Weights of a small self-supervised image encoder.
Model: 32-pixel images, norm layernorm, depths [2, 5, 5], widths [48, 96, 192].
Training: 4600 steps, batches of 128.
Data: trained on rendered dice on a table, 145000 training examples, 4.1 epochs.
Rows from block 9 of a small self-supervised image encoder, named by matrix and row number. Rows with one number belong to one neuron. Each number is 128 + 24 x the weight over its row's rms, rounded and kept within 0 to 255. All counts start at 0. Numbers have three digits each.
After each neuron's rows are labels from the 100 images, of 14976, where the neuron reaches its highest value: "top examples" is what is common among them. Only what is clearly more common there than usual is listed. The data: rendered dice on a table. In brackets: how many of the 100, against the usual share in percent.
# fc1: MLP up (model.blocks.9.mlp.fc1.weight, 384x192), inputs 0-47
# fc2: MLP down (model.blocks.9.mlp.fc2.weight, 192x384, transposed), outputs 0-47

fc1.321:162124119102129149147115148082106180119094096119128097157131155094122138155115140140130108132134141119149129127133145184119112133114106103095117
fc2.321:124133133160140118107133138166145096127181180141137183109129088149126145109110136128108151119139107171115132150164110105161132141157141149128156
top examples: brown die (71 vs 15.9); dice: three (62 vs 33.6); red die (36 vs 15.8)

fc1.9:164154076150098091107155086150135159121121136083150143098167149149125137134108120131097158156164132180116139112173132108113120132116115108180111
fc2.9:116100172101097126191119155102154126117134106110082142153146115125117125097093122122169120151138116082114138122117135144146078116124134161146085
top examples: green die (93 vs 15.7); teal die (45 vs 16.1)

fc1.141:154105108096124108137110119144136131140151104099111141158109149138122098112137125120135161071138110150160154110061112119126126153141091129131140
fc2.141:089130151174155094133118159119169102189085167144116110159113126126118123117149143154124129153126159121129097156139123111136129098139162116174101
top examples: black die (89 vs 15.9); dice: three (75 vs 33.6)

fc1.39:133132142106110147098167148153123193096128120124109128138137151153117117156138135106059132133144119092137114109161135134126139074148128138125144
fc2.39:133131104132147111164136123116132161146139143107155159135141079120133149149130116161176082156101115138149133101120092132178085175102126104132116
top examples: brown die (49 vs 15.9)

fc1.259:143129150136140185120133123105104151127123135141071142096149140152115141134110105135100141151175161083131119126095078150137088124105141130139147
fc2.259:140129120142084108116096136150106105124113124111199103147134118162132127144139144119171086124107132113138131159156148124102167119174123120090097
top examples: dice: three (61 vs 33.6); yellow die (35 vs 15.8)

fc1.190:147150155108139106101123139158155141116129143142131129162131157095134130121119178113135121126117121117060136145111155125113120164150115106150132
fc2.190:144077135137125136162135156093143059148137094158111121097130124146130133162104127140111111171146116156174134077118124138080119112096106149133127
top examples: white die (93 vs 15.6); dice: three (78 vs 33.6); purple die (38 vs 15.2); blue die (37 vs 16.1)

fc1.333:149094107091112128073158117106139163140136144103152090146091077126150159126122123160127113131180146133115160168096161132096142115142153156085129
fc2.333:109116115166151131129135096142113117133130148164140108114164128124124149118102139160172146081112145076129125100120103174123099148095132109122126
top examples: blue die (87 vs 16.1); purple die (80 vs 15.2); dice: three (62 vs 33.6)

fc1.354:108151101130094128158134133145109125099102126136146110141128114147181125151094131110133121116120149148142110105128152142133104156086113173140124
fc2.354:097141119133117122140102107110139128110131126167071111120098150149156092116141099130105111095103150134136129107112102104137082186093141167125160
top examples: pink die (38 vs 15.7)

fc1.301:084180114083140117127111127107154129129123174159130136160134153144119129113147104124127105104121132150132157152081118162127102136130134098108129
fc2.301:134107125139137167148121111145085146119126124130173182188132129151168154118146147117142145088120134109135083113161135129136138163112115129128092
top examples: teal die (86 vs 16.1); green die (66 vs 15.7); dice: three (63 vs 33.6)

fc1.347:146144149104134121150116136132168166145111113142123113143140136138123146117124156125097093114152103139125153143097088135112111111150072118142157
fc2.347:139135106140146135147101135120157131129106129171117120118125166103099122108152137086150160119145104118156090159106142137128175093136134098143169
top examples: purple die (55 vs 15.2); blue die (43 vs 16.1); brown die (38 vs 15.9); black die (38 vs 15.9)

fc1.206:105102118113129110116105126112146101116101112075150139108104134124107139079082084099147133143123071137098150136105132157180145126104158134104101
fc2.206:082165182118167112120123156121114118089132142095118162125135103140083112140117142142101114107101149100116134138090150154132075117174117106073120
top examples: blue die (75 vs 16.1)

fc1.376:130129135090096108127143134114147136117097133115154107123152111105109138137109090125114120150139149160149132088155098162119128172143141162110112
fc2.376:098117184077156130157151140103145102089135125116122179117126106162123109132120133115115158127097143148135148163132168159140106128135152096092142
top examples: blue die (100 vs 16.1)

fc1.51:126116128146084107155115138140131077173105101128118098128148101126128110140168129104112144121123120132107125136104146143162131130131203120132141
fc2.51:139132098074178125119104105107144101095140139147152158144137164122139117127114135118118131123138117134154110126183059123119145123116063120149128
top examples: purple die (63 vs 15.2); yellow die (47 vs 15.8); orange die (36 vs 16)

fc1.355:135129090143117149162146115118131114179141140155133115143115182109163120096119194096115121118141085150163118180134096126137110188130152116131162
fc2.355:131106205098150084127118176145127131083084121132171113081165111131110145135166098116110114119108144109082152125163150126160121106134112135116125
top examples: pink die (98 vs 15.7); black die (41 vs 15.9)

fc1.162:140116116132121141139109087120138124136084172161117126117143138172104160178115097085135097104123129147108152129123104143140182124098080118140125
fc2.162:132080139107126145100141163137114133105152113102069130090135104078141116103118143171144134138104132158123117114133093114136092115149156124121140
top examples: white die (85 vs 15.6); green die (42 vs 15.7)

fc1.285:129126127117184098146166154114143129135150108116149153161162103094130101147128151136156108149105148134154135105116154143108109153161180127147145
fc2.285:161091138150130141120148114177148156166120116138148142113060119138079120084146105124097126091159116111143104134168120163111154133122156115106149
top examples: teal die (97 vs 16.1)

fc1.33:172117160124096109163147111132120108119092108114144148096105092133151117183102141070138155157156115125129103119111121103151143153117107113161098
fc2.33:111123123160139151109123111114125112138155141122108123154135170096105131129131118173104146134150160099107142140093106141125122134128192145109089
top examples: dice: three (68 vs 33.6); green die (50 vs 15.7); red die (42 vs 15.8); teal die (36 vs 16.1)

fc1.270:119133090169131152148102131095118129149157121136155110141151120121152127110107141087126130133096102130127140092122138096127134125101098085092187
fc2.270:138131142098116103096153114129123135115083159135178106103163113127105166079123167176140120086116149160140161128124163175131125194122130142112143
top examples: pink die (92 vs 15.7)

fc1.183:157126141153136130151087140148153106160095115121057153098150146134129207103126118123110132105182117124115120110117143121179117139100140123142121
fc2.183:122143128090124147131126160111167128091140116153157142143147105112151070149144118140129112135071149153151117113182143145057144148149132120118151
top examples: purple die (63 vs 15.2); dice: three (60 vs 33.6); green die (39 vs 15.7)

fc1.287:144107133095076139092131120155120135153127090147119120171104143143139148097138164167145127104122119128124127080149144145141184124105111128092175
fc2.287:091110102112132150138165116110125129124121120102110091069168103112117134156065145095153081138155113149096106114127165107135097110143085153122102
top examples: white die (60 vs 15.6)

fc1.6:159084129162159131105182128135107137144160152117146145151126095134120138089169118111110141152115127105168087119121093111133119142138117149111096
fc2.6:141096109164149151115087145110105153156128131140113147126135125123193099188106125154132128128120152134128122059148146148163159130152106149146135
top examples: dice: three (79 vs 33.6); white die (69 vs 15.6); green die (59 vs 15.7)

fc1.86:097108108127137104107145128182121102133095155126169153156131152133177129116121115128157108169132130125151137102123146133124127138150146099115129
fc2.86:153116170174129142123119151129090167130108146102110140070157098113160102134151153161101089139128112150128123145145095111153145103141095152121129
top examples: pink die (50 vs 15.7); white die (48 vs 15.6); brown die (38 vs 15.9)

fc1.81:130106132133163141118113095120127111107151076111111119119118115150127169139161131110110164161111114110144125175118140146110113147126112094098109
fc2.81:105157112138122088099121144111135075107148091115118083150146128119161143119093132118147127146119121134130140113153096139152117091155089186114114
top examples: green die (98 vs 15.7); dice: three (73 vs 33.6); purple die (40 vs 15.2)

fc1.343:134131139109119148142133108154095118079120152150132119147083109128102160147168131162143129128117112109145134156109128104181115136125071158106176
fc2.343:135148143157180132137133147132145118128144164153067127133125152074151107089108156112127108138163117124101100086132095132099168125102127114113152
top examples: black die (86 vs 15.9); dice: three (84 vs 33.6); purple die (62 vs 15.2)

fc1.109:104103141115118120100134136116149167092115110145082106161127122111173150112158091108133140146122119153150135103143133102119061134151183132116140
fc2.109:115100134130098148166150073190126120138115102115137112090102094147162131173178142138128143101127137151108131119142145111155169168102138154137104
top examples: blue die (99 vs 16.1); purple die (62 vs 15.2)

fc1.233:099132120132154099144148137117119125097079110107107106127136132147132088131157108081122112124134087162156140144109116149100152140096168150073130
fc2.233:093165120114124124145109082130116093085117121153153147087149107137131099133103127121087125127119128139104085122150161153115120170182126089110113
top examples: teal die (79 vs 16.1); purple die (62 vs 15.2); blue die (41 vs 16.1)

fc1.62:151117055133127154161099139125140126112105129112130155148121140116091105141117120127117094091152114121142139097140149188090144069156143134152110
fc2.62:107134171150152132141117124148127146129196137114144116107130174146156140126139135104084114122128167119120134136094096120185109163114122114144120
top examples: white die (54 vs 15.6); black die (53 vs 15.9); pink die (48 vs 15.7)

fc1.68:107122164102163119127120181123146128135120084115138158103127086152116154091136120064094128111138156156154142111113131138115118146142079152118138
fc2.68:130113163164089138129086121112118134062118160128080116136114121103127111166135165205146126112095104096061128110153144126156160122123137145134136
top examples: green die (47 vs 15.7); blue die (46 vs 16.1); teal die (41 vs 16.1)

fc1.235:124132125177152107143095163144111108105121127089107121111117145100121140138135143115151155151164139131129157136147132145141126147143167112125145
fc2.235:109115111115138154149136152177148142118122101106157159093161151156122121139128109147134154108138174162115136093144101101123099143127134137140119
top examples: black die (100 vs 15.9); dice: three (65 vs 33.6)

fc1.167:112107144117139097099117170137098151119146120106167120152150042105139123177109112158150140114133134127123153143126133105138122114146112134105093
fc2.167:111109132165126096088142102136149114138125119132151160145188098129112141118148079144128120111115112154113135141081153166095108183134128122131145
top examples: blue die (100 vs 16.1)

fc1.151:118116129148128143096102191077123163127131113132133108083092125111107130103138109113078130122123114126116147127120104177121148134128134114094143
fc2.151:141148110104099126167173152149105088126123138126149168167167168127126079135101094159148125148192123110092137136118171102125132144154112151138093
top examples: brown die (70 vs 15.9)

fc1.79:137104119136137173159123132166115129163102123130138164115154121116159118117123137135115126106136117099154150085086145140140092122121122152106158
fc2.79:127127127113097107101139101126123156109122105116101110104137108129105148124126133092146114139134130155082129091127122136160130103096156105149102
top examples: white die (38 vs 15.6); pink die (35 vs 15.7)

fc1.196:111156164126099114154156132107133131179104099160092121132169157129169119126092105115098127111112146118128118123155116116170114098121149111127157
fc2.196:131125076132118176108116106134129145070165106059109105121131079115088118127149141129161109134135108123142091113085162121126151147115096125150137
top examples: white die (36 vs 15.6)

fc1.90:123137121109113141157109106108112099155139131157105154075132160069113163134179161106076149150113106125141095094118085173153118135119147156152137
fc2.90:173093156161154100079119120132130168131150143106146137162127127176105127100083092141176137125123110131139122162144146130122131121135137136106119
top examples: pink die (80 vs 15.7); dice: three (66 vs 33.6); black die (36 vs 15.9)

fc1.110:097131123120101118129121087112117128092110130107128125112142147095115158147115129078141152105110155091176171122099127149126116139152123104128128
fc2.110:119130131143124114147139106176083172122110162144121113144095122087135098110116140104111133132158106149136114088130127171157117146148137120145066
top examples: purple die (91 vs 15.2)

fc1.318:174141126163157141125133123103098131134115169118113135095156186106153139116101159160135087140110164129129103143152144112100140141083129096143171
fc2.318:122124142125073145145115121160135130119124112146138105110124057142112142147123102093129172125139053158096139103117107091157122110144137164123129
top examples: black die (100 vs 15.9)

fc1.365:084125133105147147120116125080126153128152122158140128127127126120120169133134141123149141176135138094115105110116126190125129137158072124143091
fc2.365:147146098099145129126124113144123106116144155120127109102130132114148097128145107110155113125145110168110177151112126099151142101130160146064132
top examples: green die (69 vs 15.7); dice: one (60 vs 33)

fc1.232:122138118166152078123137130102133107107124149114138109143130179155076105104138134155175170176104116167119147171165186109119082126139136074129153
fc2.232:120105144132133175117099122146122163104135116165102161105113091134160182145145166096088102105171127100159123071100122170146142112136159144130101
top examples: dice: three (79 vs 33.6); white die (48 vs 15.6); teal die (46 vs 16.1); green die (44 vs 15.7)

fc1.255:136169128144097106111120118093135121116102162139122127135140133176126102104133149100110130102126072136195133098084122108134108143128132124165167
fc2.255:103098120141140182128159113097119099098083115144172115136133115089108111128123136130157120153108147137094128159099168117137096141110104096104124
top examples: pink die (79 vs 15.7)

fc1.119:117099074128108098128079144136181122154138149091100153148119160133137131159077122126119142146147105141137119114109105127119108101096141155158117
fc2.119:154138186126142140132167125144105131106136082150175078158122131103119128088151102147120123145111140149127119149136139107092119174172110119178167
top examples: purple die (54 vs 15.2); green die (35 vs 15.7)

fc1.36:158107128155114122132131137126178093175126129139103123113184129103122107121145148128150111133096134159121118153098145103193163151191142111119140
fc2.36:120155110121172132106106118158086169116123111159121169166108122121124142158134137127126154131122124100130135098171102130050154145078129154138108
top examples: purple die (65 vs 15.2); dice: three (60 vs 33.6); green die (39 vs 15.7)

fc1.261:151121136096103104157125122107080094089127088131134140182153104138122196113144141178175095173131127133124163138130120150112076116128139083147142
fc2.261:122129128147108092139127114118120175148092173128165134192131092146116148141108077092118098127174106087148157156116137117119167120094125126141131
top examples: white die (43 vs 15.6); pink die (36 vs 15.7)

fc1.363:084117125132123125108096121117113101127142142132150147105116127130173134101144114125130153125153136121124157110098119101138128141131102113132159
fc2.363:160144122120118110147135134140138146124135136097147111139140117070080133116151109124154085121084108134157128153129166127130140103123173149133113
top examples: green die (77 vs 15.7); black die (39 vs 15.9)

fc1.100:117110129130090089102159109139111099129151156127155173121090112090093155105174150122146088124104116114124163184161128165141127172121141118114129
fc2.100:136129121138158101084141161122187080123148132145132100115175120130114107126095084100098121137139129095152131109122136156115114127151142111140093
top examples: green die (61 vs 15.7)